From a checkpoint of a small image FSQ autoencoder: encoder num experts 64, decoder activation relu.
Rows from block 7 of the encoder of a small image FSQ autoencoder, named by matrix and row number. Rows with one number within an expert belong to one neuron, the router's apart. Each number is 128 + 24 x the weight over its row's rms, rounded and kept within 0 to 255. All counts start at 0. Numbers have three digits each. After the name is the row's rms in percent of the matrix's.
After each expert's rows are labels from the 100 images, of 14976, where the router gives the expert most weight on average: "peak at" is the part of the image that holds the peak. Only what is clearly more common there than usual is listed. The data: drawn small creatures on textured ground.
# router: router (encoder.blocks.7.mlp.router.weight, 64x128, trained with AdamW), inputs 0-127
# up: expert up (encoder.blocks.7.mlp.up, 64x64x128), inputs 0-127
# down: expert down (encoder.blocks.7.mlp.down, 64x128x64, transposed), outputs 0-127

# expert 61
router.61 106:118104111145129148152098128129124125126189095144154113140160117136101118137128145137142112130118097118133111120166126131126124105120126143101080146105116144126163105118166114136126069186108145105098133122150128099135099109061137117115117152106111148102124148123121153088089144110180131139119122122149128083103122137160162137177137122095130099187133060158134125166095143107128119151119
up.0 092:122176133129130144104133115139078125134130144128131141102126145096129136131145123160130153167120146091133109125102115127118134160145090151064155166140131136137136095098104197146140126118100096145133115134107126123093137162118108116149125124176117118178146100079103170133173121106117119106139162133142129112147140121134086097148143124128153130057121181144117114153116098118098165092114
down.0 106:175116109114156147130115170158162127132165135113122152156066127128126127118152128153134136108127152131118133159122150124124158121142162170095165108173149137121126103143133112162129152121099147119139101122160147170148135148196162088103146133138121136124149125162110138135113159112098133151162088123098110154105157153100136067145121154105171113173166162114123143148139120094145110141138
up.1 090:157170163134088139109154151106132175139114134086154136139137110117152114079129124143104139107112154109089157156099088093103101122136139122139188125169124126116177130160115132106132114093097122110125127128114142126073167157145101114130151142162109109138139114085124104121168131149118099130141110156142174108120144119128098107126123125138118147074126188093106120155162109126141123151153
down.1 086:126120125102147111176132126121138115128120141100110156132106159096118115153120123106147076086171146151072107127145176113137156169127102111145157108113128171085139110112113121061178088154096140114147147102140146135138160109118136132109121140134094096125087107166135106159142114128114103118130123070116152147101126128146096151157127110142165115124155123139136116093158159145160124151144
up.2 096:135151152146085121174135117144136091103139121156114107097116150085133132128117159132129137140135112086117122129136145138163135120116104120151142109120143110148138145115077131135138125148132124157148138146110132142109134104134135137153117115202093129138107134142134156155129127165139118050125119121138113135090150087087093084136120167140128128049125214150129129120121117127136088102127
down.2 118:144121127142124116111105149116138130084117091104132143121122103140133154141149133120164109160118166133105136138146091128080117113113165100086129174143127138119107194134149099119182134113082102087095104162113103130163096168110124132205132122161099129122117163101111151114124128097108110144124129120148166114115100122118075150151106109149129140118156107123119146119136128132171134134081
up.3 110:120165128129115137066117161128105111148141116105117134077114118156186137121138090128114154113131147084121146106131099143170105079132116147166156155119119115115108117143094166148107134142179109138159167151085134170096137096155130128103136099146150143159149118132135123131160153136120103091115150117133140123109124094123152100126129136138125133075117170102112119135139157141108155067167
down.3 115:104129083153147107081108105122110133131130096113133159141118129114101108114168100108146129101139141112134135147139171098072123144132112130120132144122158162148157092142162071121124148130139143114146153105107130129135124114142126146155115134102035133090070136110154162140138141141109120091098111171153141136127086139101138160125111123156162136169138107112129113146169108145134087106136
up.4 100:117132163140114128092140133153113128124099131128094138145148130141098141066120111106133098096149130109135126128114100140114114117090150117154144120152109120124148136143094142152117141151117115151116100153152119145145119105164084169128134089200133135135164152066111119122143163114138126154146093118110135174135106109103079122108140157189151183073167154121120148111140136125104127101142
down.4 108:149148086151149146112158128123115111168071121115105117118192098184174118143107112157156086158146127133107155107133171158092131136146144155159138137078100176135110141134141166123114136168123166156118116122092122115117114107115123140099120114113103103163140097104137158174143146112108129122134113164148115142125134136132146160093123143101139128142127139124108133079162155149111142113095
peak at: top right; top left

# expert 30
router.30 069:105115109113142153139096164106111122112170139168149116134076135109158107111134119120109119138121149134116109130164134112144120138132066123138103100127089139140144096135178108135144065175150138148155058135116135111120110116096137107146134116105133170130133156143108125101098136105167141125133141144118157123111108128171103132199128132113155084177138085103116121127125139094124138110154
up.0 109:094151125152121139151148164122094127156151116128104139115091179171129126109109142143142130109108138152156136103104115103143134139122098121116120125104136140146098099180066130109086155116148154143114122145116171172130093131137119087137120061121148129155128083130132146127163111091089104108108141103098104141165100118147150096138146138150117172083128144110157153153149088153131136119139
down.0 100:137151103133093154116153159131105136148142165128135107150114090214127110103083136102135117146160130107085135121127115127131108113107158096110120126140130150111110130135153142149163186153145119098111115110165114097118083135168142121122149191140105148132125160146134131149180134109147126127101128157119104126141152102172152155126096146131146121112137118104141068084130151108150145142145
up.1 066:101163125120145114125095141125136124124127097114102085122121112084106120118144109139164149137133148187128158167130120166126145119127119110138161116106121145162187156137062159146091131132099095120100135102139141135092153133112119100119127138143138146109116135119084124108169122131124178134141112129126134163146163182121157133111138067154115163065129153146103117128119119095139143103162
down.1 067:134129139118117133135106121140164128112115173102087141143129140095131139159150125140112162132092127126175086149131187096124124102144139097157194145153166108146121153133129126107124138153137146137112097101093089087121133131144186124097123147122073133111135125102117068119116124133153126111137100097171157129121115127104105139110149174162098138141123122139183161099139120144111110118156
up.2 102:136171133148142150114106162111122125104146120161145148136119114164167132126144077119113132133138170132157138097107135164127089141100132111128121162137115086102161135130070138129144070141134147159132100128119130141108117102106129119126154115126123113115162130111174114139132134138176109130093112122121119119058090141126059136172122145135177119083118160102096123139125148154115117164094
down.2 100:130131115143135109115124135164093130129117127130099142157161159122118126139120149098142067109137180106133124092109151122072128169122130099142197123130153111114140099076110110147170102148112126156149092134142105154160163125147134113112138147117159126133129126108145154111105125139085114123120140131125124147134070103121131161138127095174151160168094188170128122118141154122114138159161
up.3 105:106141099130171174119165162149142179131125118080131137165106107174144078131144132092106147115103110103141115110133083134095078102164119147126160137130120108126145122144101104111152123159136088098116137113154117123111112115106135117145124115126208115158134129214086100173131123106140133120111127117124153156144143128119131147133134104156131118085124142112118127125124145109149135143110
down.3 104:131149094125141128111117109151082072127093122178108128138174140153124122112089110111087106167149133115131148144117140129119123149117172143138122155151154114167143114124118107161127127123101129143127103133155122117119157114181088126166118135156155172118153087083141095101142135131129139112149141155107188131104156092099120152124092113122138144142112150089104097192128132155129151123158
up.4 122:086154141130098121124102140118111143147116126115141122097131127120145121116102148127092171160101107077138138159099145127130143164105083124136134116126134121132142167136116214137120144147157100139131115126090123089142115100122145160145121150158155131126136123085128075127152172166156115098097139123120145135130100116125191116143137151131121135064075127171110098139103129123160111122116
down.4 106:125135104120157114167117172084129121100147172131145116086178088137124129116161094153084116159125107115144142134160114127109123078122116125114112099166095136168123191139111168135131100098133165166110119132118146122114165143121127139105136114097134146148135180150100102117150173134137130109080109167117088121140160128130130102138097126133143120116158140115113113107110127124134189153119
peak at: bottom left

# expert 58
router.58 097:176097118117151152139120124129126144062107095157140134121128151123181123135122138089126201155135123134123132110171138116116148155120138129122138113150137163184094132124105105110134125168158109135093168149157120123125126128120152150147126124131107148192126127128102124138103165123143137085162154125144136161096161095110156105152165112138157090112156103102144113135167165143122145162128
up.0 079:074141150176121104121094110152154133178150140127111166138141145102141150116118144142171129122115147071112109146111108126147160105148142116158113144087139134121121135157112160128098100120147107124097121144133124070130081111125107156095108109127123140126090119156135102127096174133153150113066102135151118108141122154143140117120153114150099154117119147137105120120118168204141110137084
down.0 075:112113116181123122118171117122102128156079135124114141079138134099116136137139139108115091144097105118073139124109083134133149127126109102132100114090144142132129135144142124136144154140138153145168150141172169136127165113149118153129165133104176173120132169144105134132134141096132155177128122111150123156139159117142122132125089130136082090107111110116158167124072122102073146176123
up.1 093:127103113161098127142094129114097135147142150122148125118130114152117099086145147134083106109135068108091127140146104157187087141157129163121142085131156148133185143097087141176132131123149145171131122119132137146130126087116141126092168106140152101138131097099157109107140155125143143161101150088114140136113118154128132107141110087175136122089124115135157091175121132114102111146145
down.1 088:080113159121105135125137113160120127142108144139110111142164122086100104178122157131109075137083123151119133161107149134141111143108091109136196174166146118114122136100115095119126166140139136115104140132183118161149137089179159135104098127145117144118117124107161141092123131154086140115146117121155172114155096135163116134120119105141105143155139149106139133115136115136085070149132
up.2 100:082119116096103094155128114127137131138143131153128136132113170120129133137115152135094118163137147156087146094133145134139149097124140159127129141117103154134156137083142120196144168154131199073118140147125139111123134100141097115145139123166130124149102102079120163117094130136132135144116098115149087147128076076108137134113113132136131113171133146060100157172127140150137119127123
down.2 098:132124146121134068074171099158147148123119092090134116107100127169162137121137165118102103106161074137099091111150159106127157139127150098107120161156132105110116142123107147146163055131057146123125113128130134120107116157121122116097117114110145119146167130171132122122118110124148121119123155082144094132117149178089154118130123111123107119134098120128108174147133142137127131134152
up.3 113:132133070147133113075173140141161125124119147152147118147153103147129085113140081119161160158136140180157123130114130107107130112119094163123110146148132188124099092132123155111118076133145137143153085107122124102113100182107114143149109164092121096106141113129135094161114153109106154147123131127127153152097116128147175131145098124179149103136124129095101107150152120125116139116095
down.3 115:105140129126166136127100146179140149125086132102155169125121090100140170115120151144107151130109112112181185134082112135118109101123120090102113070108149128137146138105121092126116152151183190118147103092121178153101112159117131097148118134127138143144114141124115152132115122099116118150118123126143119141109098148136163117121111174130115121113130172085132112129121102147083104115091
up.4 108:168184128168112117100136112146131143112095115120177146126124198083154145103144174119145126151134176118121116143094132136107127084105112118150150117102106146100120093086092180162095098141131114175142122123131173108129105115106070145114145149127126107128119105115119148105128126087142131107134109140128171106124126133122171125124142142101136115158130106102119169152105136155123149141136
down.4 100:071133137125182127140087132138117171133135111129132139083154100096106176129163089128148163135115131119126081157108122131106121109132082112149118142140136129093136155120174114131109116135128133039122123112117134107063127098157114118152120144155153126117159140174167181134138147110077132138114105141130116139131144115144095119163135148150120125129109097119133123111178122145121130124128
peak at: top left; middle left

# expert 1
router.1 116:139113108088094077154167087106140125134090147119124139141109123134111142140118101115083163115077131114088128097119141155141154110179124117096149114126123127150143155130134155094153124115149119098157109154128084100140134149086138168171117144131134088156113127132103184142124135176082166152153152122136145137180097126114121130153151150107166122129125156121146110124163127133142157133160
up.0 101:128113135167130091174129088121132131160145104137113146088153124133119135171118190118152135099136117101097134119096140160145148130123099119107112125127127112136136094131176134159079160160137107126120116141104137128126136173089071142167124142187105155113133103106084134148119128132131102141151124098125121122161116128144112155125080133132126175070145160071154145126156127118125122130108
down.0 110:138151114149103148130124151099104151097103094095075129117107113149118126088119123089137153158115148107102127148137150142074099144143138132121150168116135150156106157089135116096112083135094142155111089126101139115109112112141097131159116172113143153123167128119143094116163142121152108129098093117117084125114142102128119126083182162156145085124101104116121133139189157156127136108110
up.1 113:140154096079112128133149103119091112202146128134170143131131152170121129129128163140119121136099114134135130128147148081134086165142139118136100115126115115114132123101121104080171100119140104134117178132170097153123169116143168120114106135147147104151104108111100144129175109129127134168118112150147090110112157098158123154156108120138084129146090164093146132136115133144123124140061
down.1 095:100130146165093109140092105117146155120136124130108106161124097134084100137136097145137170123143116155086099114113138077114132106102135104195122157144103124097137093144154121121167132111164096112116092091122145139137139126117141123112072122121113153126166147120160141134158128144127109121104142100141094140115102150082123118108138154121097191150146167154147144126149122123114136093184
up.2 114:117111122115115142120145098136132145117119135136125141145124152178091151114169062166131122123084122110073140153110118130082137117167180146138136162147100116128123144126081132104131089125127110108144114102096153155146112124126147110137098133140155128151118131128118124145165074081128138177125117173137161122164132121144151163139134112120123082128140162113137133060123103160140164119158
down.2 098:172115154193149140146128150142139140098122132131123127066151148119157091110058146101135108148090149154119143136090120099111120120113117157158135115106158121098160091084148083114092155141077145165129170159165114144131098117164106119092130100132100122120118177111122128118108107119114130143102134133154100127137150150137177149087122115137134133131124138111113161132110133113153133111126
up.3 089:167117070086127168101119131109127145139148132152099093160164152119156075128143122118143147131104140157125137119129169125139157137175127152116157163151128123146121104100125129127141144141095165131158127125123115144166140122115127130126062132151106135134126111088187138149128097128123123133146083153073103096141102161087126116125164130124138095143111111067133096087151116146124131121151
down.3 091:121110116083136142113138131111141130127107135089175144104156170129163123151142124122132112085146143138139088138174081149150065131150110167088132110170130110175145096104140136144105109118138123101130139151149132141110104178137177144106141169112076154131109125149138130170119103123118119123082100143168169126145112099172106103102139138135156112142125152148119139112123150145150155125106
up.4 093:136079136110101118133182135122140089105135112171125103107124108119115166134164090113096094150115138135146144161133084115106125102140117116100156175112163093173117132100115141134109155145142147178078110132132121136180125173132147118106124150130112102101101166105089115134134142118144126130107139115097101165141087129134153125133156104166151112126124159135119129103136131092134135196103
down.4 092:108135132087140109130144083145127149174126108142151133124120135125121076120175120154130154085129142156100122163124134100121161127135160161126126097165139096145126131100111135100152157136133154155117108140129143128127118153114080150136130103109131111155132111109149095105136113126145164107081126103127114130125221156150113177123141137111097108125154117139053120130152070132119132150145
peak at: top centre; centre

# expert 53
router.53 112:103093142131167118140108165136154166116097151157087119155091132113130129152110183124136131110137113089142110161117094105153094151092144121151149122125105101122156092104111111166103144082114106139114133140123147132108157121148126151144114137162143136080148177087150076092132145139120142130110138107113133113087103158108108116113162160140119123112165138110073105117149106095097124111092
up.2 098:150154091133105151161107155157114153128096104106093125125156139090120113125150101129133157114117083160142092124138166090147146131092125124115131156144073162135092136111134161163166147107146111111153126109142151114149126127153168144115151169143140132154148129097109127093107142095115147119091108150084116148130169108116053103116137067108126138105153153144132106120149139116104118135144
down.2 092:161123124138146172161143093093140143133136171097119110179133135118096107109122121136151143104128098113137145119150148142158124113159104146061157163100129082096109096163136146135145190128151129118101127137113095151164197132127064147136138122151147147114117119141134106083124104095108133122134118147147108130131137168121130123159117095127102111153161109166143144087145137120126124154120
up.3 090:057172122101111117120180107189160171122111128160107131141137105086105118136153132067098140087129129099128097140121148126143111117158098179167158114137128125130095110148134128142132125126132113141143160112147127150116124148122144126105115144093137126143120127137173114121147154136100127125142149120078106119118120129115165155131155142176118133144120130138056103101153095129170151134109
down.3 093:116117150113157149164143142136141111109145106132134138195160127107118077122143143105155119140163148049140135166127091138086147144117134101144130097133134138136111159092140105154159138112152137117114151151128110137116138110143138104102183150128150153133123125145082119130141118109127099120083126160129116119093119151148164147114122168191115143114124076100139136082121163098151161139125
up.4 094:142113169092148081113130159182132136159133120164100100146146122109075106141112114075108096107170129166077104118117140090122117111108129138143129129133116136153116159146118107097131201112136128135101167135109101113174149159093142130108112141146159135133127131131166121096128153124121108145183130138116112108121131145081093134113119131140138157131154134100122132179163091104127122120128
down.4 100:137152133119148104156136109126169138135131157075147138097137160109132087174115132098101120125117130149135151138139130129100102124105139163091160147127128132114147144142119105131118090143121128116162157099184142108112112135108117162163118102139179123181131191128088125136143157128160104113127122163103156106124090187143061120129099129153107111141164106136150143109122129098117119140092
up.5 096:109150112123139109149145124092152117109130154107150152095091099140098165138110164168122118151129117132150117190131111119130096127109142100145123082093140135141162139091119181096149114146177114140177134155149121140155128131130127117117142130132136105109090183109114119148098122144139156136112127087129137127093136116133133135146128106153114083084125144157105182099119156134111086131061
down.5 099:119101119096128143114137127109107141135121145130134093106124153129133136133160127142174108099093125108137110118140117108135123161144126136104091083127111124141127155174151127104110171098097115133101062114103117180092115166115186131173128095119155110138140163110131172134130149133151129087159134124128157119128146085166075100162157139099148135184134129140107096099109139149157144132132
up.6 085:130118152120139129124124166124121142136148117127154092117127119081150133114122120099145138169113148121101106123151132099113142082128125128111150157140135121105124119129161128139096109113134108190113114097099121104156163116132155139174124136143067184150133143116115076163139120095150140157125163163101132130082084116118093108139172118185125130133135199129129107089148111110133134159108
down.6 102:121146125116159168107145136101095111121130098149101106158151067121127140142099133136130170160106149137107109123127081108122125150108160124097138136120122117172103112102154145140154138097145071063112136126117158125137194157118119102156119118118131165145148132102112166158114118092186108129131140104137150149093161158113080129101120142128140079109138120145141139139104146137097137148135
peak at: bottom left

# expert 48
router.48 112:129126149106138121121125139123116112106117102166104128100107087134140123130119126167140140139116170164152108112131128120133135137155121146177119141137135157109122174126122114099126136084140080116159142091119144119137154125124120131131140085135201113115167084147142084151117118092109160152134142177118181086116173159150121115087149115117131112118129104135174155085130139071114137117089
up.2 100:119135116132146147105090130130121138138124119141107113118134080125112124155098112150105150106097141149104102135115088096156109163125118159113115110113152125122146142140130121125107152119162113116117166088113095116104156145187160153158151147110193140108149151131137086165147141122140115116173086125116164122096188146099170132119131127125150137100129221123140113110116109109105116110143
down.2 094:104132108135105112139112149148174082085134170101063084144128109127132112128111113138139116119099169118083143132098181139109133110113139122148120126117118150116107159108125132159106147132138088195129097155103151104172156056150121129110153124158144139151125119114149161140125118133120158109113153128135112131126135095098120107121141094162098182137145136123102150110104111120145133128082
up.3 090:098109125138106130119115171125095138101143100145145140145109069154161126142123112180120140085124118148118135098110082153145117122142163144155146150157146149144115144126039162127139111162114139118144148096121153109121089115140148133150155110154150111142155133134146129122127118107113100128116084148096135114128138120113126126170096127155119145148099129061184134129139108105135143144191
down.3 091:139153150172133139158148120095115085160139166126131151175111137141128159160111138114145100108177153130137081125096139144125135090113153132090085100129138144151128135137076116160149118120138129136169150147121161122157163197121136090120134137115118140105137108152116151110109155147154155126107148052130111137141138133115097132140107162122145104132115106169144092175132139131159137105121
up.4 127:088125143116171119081119126136131136109126110169120102155108107143143148130133136149139131132133150147107148143122144136143128154155142152173150140142125133120093137112099138135091138130126087116154120111084107120111153125177115116126147093131237111127168075129127091146128115135101108108106125150126168121115153135131136137131110125122131135088140150085164161090169108089123134076099
down.4 117:137169120147123124092143107122166117110126153144134115122112142109141144145136124134082093158179122148132151125141128149109133132185133090113115152150103106112128141136137120136148130128098125131141129164084154123175161170131160145131141090115078155123133060129107139105083180154119155142127134035151119123152162126117154172131106145105105135125132124106105112104129135138121139143158
up.5 100:150152113098115097104151137100088109137093142142146101127120088116165133136123138142124163149112147107154143122131130134155086142148121112199130115130131138104151134110119118139156106156119101079135107137115143123107134099166132160115148098142195120105125113108121104133139131117120147103127150125157110130128189202120117123137092126101122101060113176144165177137137138100120117124120
down.5 106:132127145093099131136137148104140105127106125118081167101134077119114147132179106087134154113138073144095149140173105158160098116137084100134135118121129113170115143156149127085126173128129180111059102120135126116126117133113157123153139158138116154115123135128108121087154101133140064116137115138125111123155172115172152128150103139154124100117142129115117151174128147145099138131111
up.6 102:123090114139169157126140140132127151170099118136113166170100119102160143099123139111124082126145113107121113185133106111109129111152104130151122152162125117110140122126105130182143126113103158161148158098090165139128141165106125135125137176126163104125132145119122147098092157096116099099120145161137085119124072111144093126098134143063134132108140129151060119110141130145157129145137
down.6 099:096146139099156105145129090133155084118108184109117129105155139108119094152146098101117101146167066136114106168152138115135150138117156123133112126111103171141089121129150114121152101155151129075121130082145095117100122127130142111149124123145154158095137113107162146135121142136134142087117145071169111132143180155110180140105121140139110082140127122123141133153148124119086099114158
peak at: centre

# expert 13
router.13 088:140107113131109085149162132140166136146129144093155107138136110135111152103121116163121132128105138109145143152155099148106137161134119118137137111150111124116151142127134113163121142091125178087144161105143157147147090161133097125132175150124137088078118187141128152143174120094130128107149153153125128161127071093140105158117183113175125100117111101157102148145165133171153127148111
up.0 091:172119137140158096124101153131139154119111101150084117156105119105129149146104194122135119123128134163153133146143180106092131131101154113180116106108168105105153106102096156091133161156120168141141095115118143120136117153152136141127140083139118121178100129126177081178104120147142131126142152107100103126117112145083110124130073147100098109134153124147108134109120141146127110155131
down.0 064:097127148108138154101101137127135110105104105096151119111134099125142135075124167147150113147146117107117101127109090178115131133170153113116131133133130158108169114116126117142124145171086121083110114157179139106110066143149095106164103141136146112090159113154125121165134070132120127147088153116129144125123110130148115082099110169111116135094154127134080122108169092128137122157115
up.1 090:126092137172128159087147133125117131135104146178127161161093118159090126112097095155116116110185132092087133131145121154142144079090142131125125125111145146134124118135121101143134066141133150117156111150137133179148093156103106143126126099101112130095136142093116131138145129164162121155126153158136120104166117147125110117141085107060125163112150178139114125099101145132142123151120
down.1 106:111148148171083137124085136103126097148111087131103136114085125094174116086115126100125127127108140072118146112093114120110160105130140124125147164131108152100129140152110120139164127113139115117152145139159117094136089121136195115083133125138120085108126131130113136169136136163117124139101133141146100105139062121105114155141101162122128138159085107072124130172131132129149098108095
up.2 104:150115162175120106071134189162133146103116111118116141156137088127098129188164140107136129142133165140138127072131134117134149097169130170110108119134112128092075147101147116128143137130106158132109103119087150109114133090103112120101111133108126101145142144144153121166119118124133158150093163161129134120151125111149144123137089110090134119095147189151126090154130118157111147128101
down.2 079:164134107173143105105168124124139108111110105146154122115173095115129131122117123128048118111141119102110142148105096139121166152103138134096157129130131110118132168139130107138154122122122156156126101133156130116152137146146147133085112115138055140098101113100123145135182167145093120130131118161131150135140129161146088136136144080158127101089159175133137081140107111106170097129124
up.3 088:105109123109136113130124123101101107125119118140142128098139168170125115101146104170132134147119151143102169169133092129133134129129140172120133142103136113110129108139136102093137129125113107152164141103139119110133105106128079142061149129141098121146112108109146127149137105124109177130149105144134174125139109168092125136146091163186112181159096195102146131139168080138137117146090
down.3 102:118117142142154106135101125114151140123098136137141101158145162134123128114116090104123098115164141063137096111082152105120114118115163092169132139160126192092090088120124125129134099137146107123123125126148129100163106089169095125137159132129144086159115147135167144151131158167121149111116118110131130164115128169094148174128134174119142113126130154159175110155172153116153121126105
up.4 099:143121120150125136147090136145127126128121131148096121123128112137114120141123106109172168127135126114116127152169106127119129105120106151170100132059120125147116163118156095141087140097150151134154150112139166113121144176116135094105123132161126148100164092172140076154172131094122102126136153151110116149107083139081119105131109154162158073082147173125139106130118104174126122110139
down.4 096:146138111174166119121102141110157144149121131125127160156116133110122155105126104103087154094115115121169095097173132111151106160138126124124106114170148161121162123131112115135147084109124188112166153102144131146141133108111097166163120150095161138092143099148094148128102177134144107070147146165103141119133161149115108144135127119141097136152119110120137137127072147151148134126071
peak at: centre

# expert 49
router.49 097:105117090100100081115191143132124121186135150158166118136118133112144114089156105120098105121125147090115146161127123167120140111115125108143108091137164119159149095120143177149104123102162111161122105108074127137127120139182112096149134115198138112097146118133115139112119122145125102101119148124108146112126092130165102116154121114143124098118136138137096101101147114094113091092123
up.0 097:115154137168122155111162127161144119157131154144123102164116112088162100154127075085091104073131141110151160140081065131144172140112117137127117161141097151152132156095131124135151144143138107096098097164161112121131089130131134112158121162156174097105124148107143130114184142091100114124126133134133117103110133115103135094148122128111155092139142122121111132185139114120139136127134
down.0 104:148102099094092128114095140113135113144132154117098137116156094106092150096083151098114093142088163192138101094116104132124101111127131105199104137168113149160177128083158131113163140161133157148138143097143140141107131120146129106148129131151126142145138151083131181140113120113137122105151159133094152126134118145111089085121147118112135091124176142136113103125119124154110115125127
up.1 103:141122135125110084135165163124123118130115127102086129166113128105120090129141146124135137144135124093146089158123134124145107134089155161141119129181109113140160115145139152134142105095115119120136091109164132161144145139081140142144103125185094125118098025112133137108121154127144135139133145134143143109120130165149069142147107117149101108130177164138092141146109128155099148136093
down.1 115:113127152170107161113114111147140154203138177095092155168104078150147156134148136108123139082167124123110092101135168144094134147137132145144109131145108160144110175135162143145100163128153128131100125090148122108134127162140152149146098143110197130156110121175146128138128152122145132129105132154162146137164115100114159124149093144124104119124084134142129126132138133098132122133100
up.2 092:116125141137123097129124105150158162157102120100119118128149143129108128072103119107134151103116129127119101110092120120165165078088132146091134098136131181120151124112115149102140126146151126140161138094109182097178171083102091158106129105108105089144142145149103142146160140130159161146143133134087146124152104148114119154113144137063139158121161181130132141123128146103118133139152
down.2 092:155143145157167146137125121119155139149118134126125143095116128071138127118135155113104119101110173117113103097143115145084115127125110163142123145111114118139085078154091129151117111112118163169131133138203129140169115104146130108146136136130111159154110172168102107127145088119125100161165180129134116142141144146151139141191145122112139138120124089076150164147143109162106123148138
up.3 107:132146115140121141140163128105109080141142079127118137139143143092164096134150123094114146121092147116081126147129175116126121120116143118122136154151133166130145147077123157123082134099144088130138100158165170092135116076127122164121126118194140150124109084156150126104156141109115124113140130146133114126145172152129123138124130150183126116118128177124113139152084145110081104083114
down.3 106:118152112119136148140119142120087092109155160133145127132152182096136153138135129122098185120107134169118153138152160130115085116124146100103096151111130102123149136104184141134123106112136131101103106104118143131144140098116133150108138121114152131119118171121118133143109144100137138143059121147195141170170115167151154157112078125153143151134172122118170118125138117079087123107121
up.4 108:141157174146095137139132133146121118138132091154183098142081156140140141097133135099128140146126142128144104140143147089117152144150096099107149148120127157112120150102115123121153141096112054133100135102144129127181106121121089112125156127138147125150138074128151104125101098117144148161137133126183158086149117070190103132135116118118140082122095159095149140140117099142132130112127
down.4 103:119164138103109133106138134169148156110100135151168105089166120124109114144127077128121159142125145174145134145133124131143132164104115098169156145089137083126128142123096109134081155112132134138120135169147169147132100130124054082150111123123169143115151170072137109122107196141137124138139122089150084144147146128137123129152126140150139131115082163156145128137130120151130128128129
peak at: bottom left; bottom right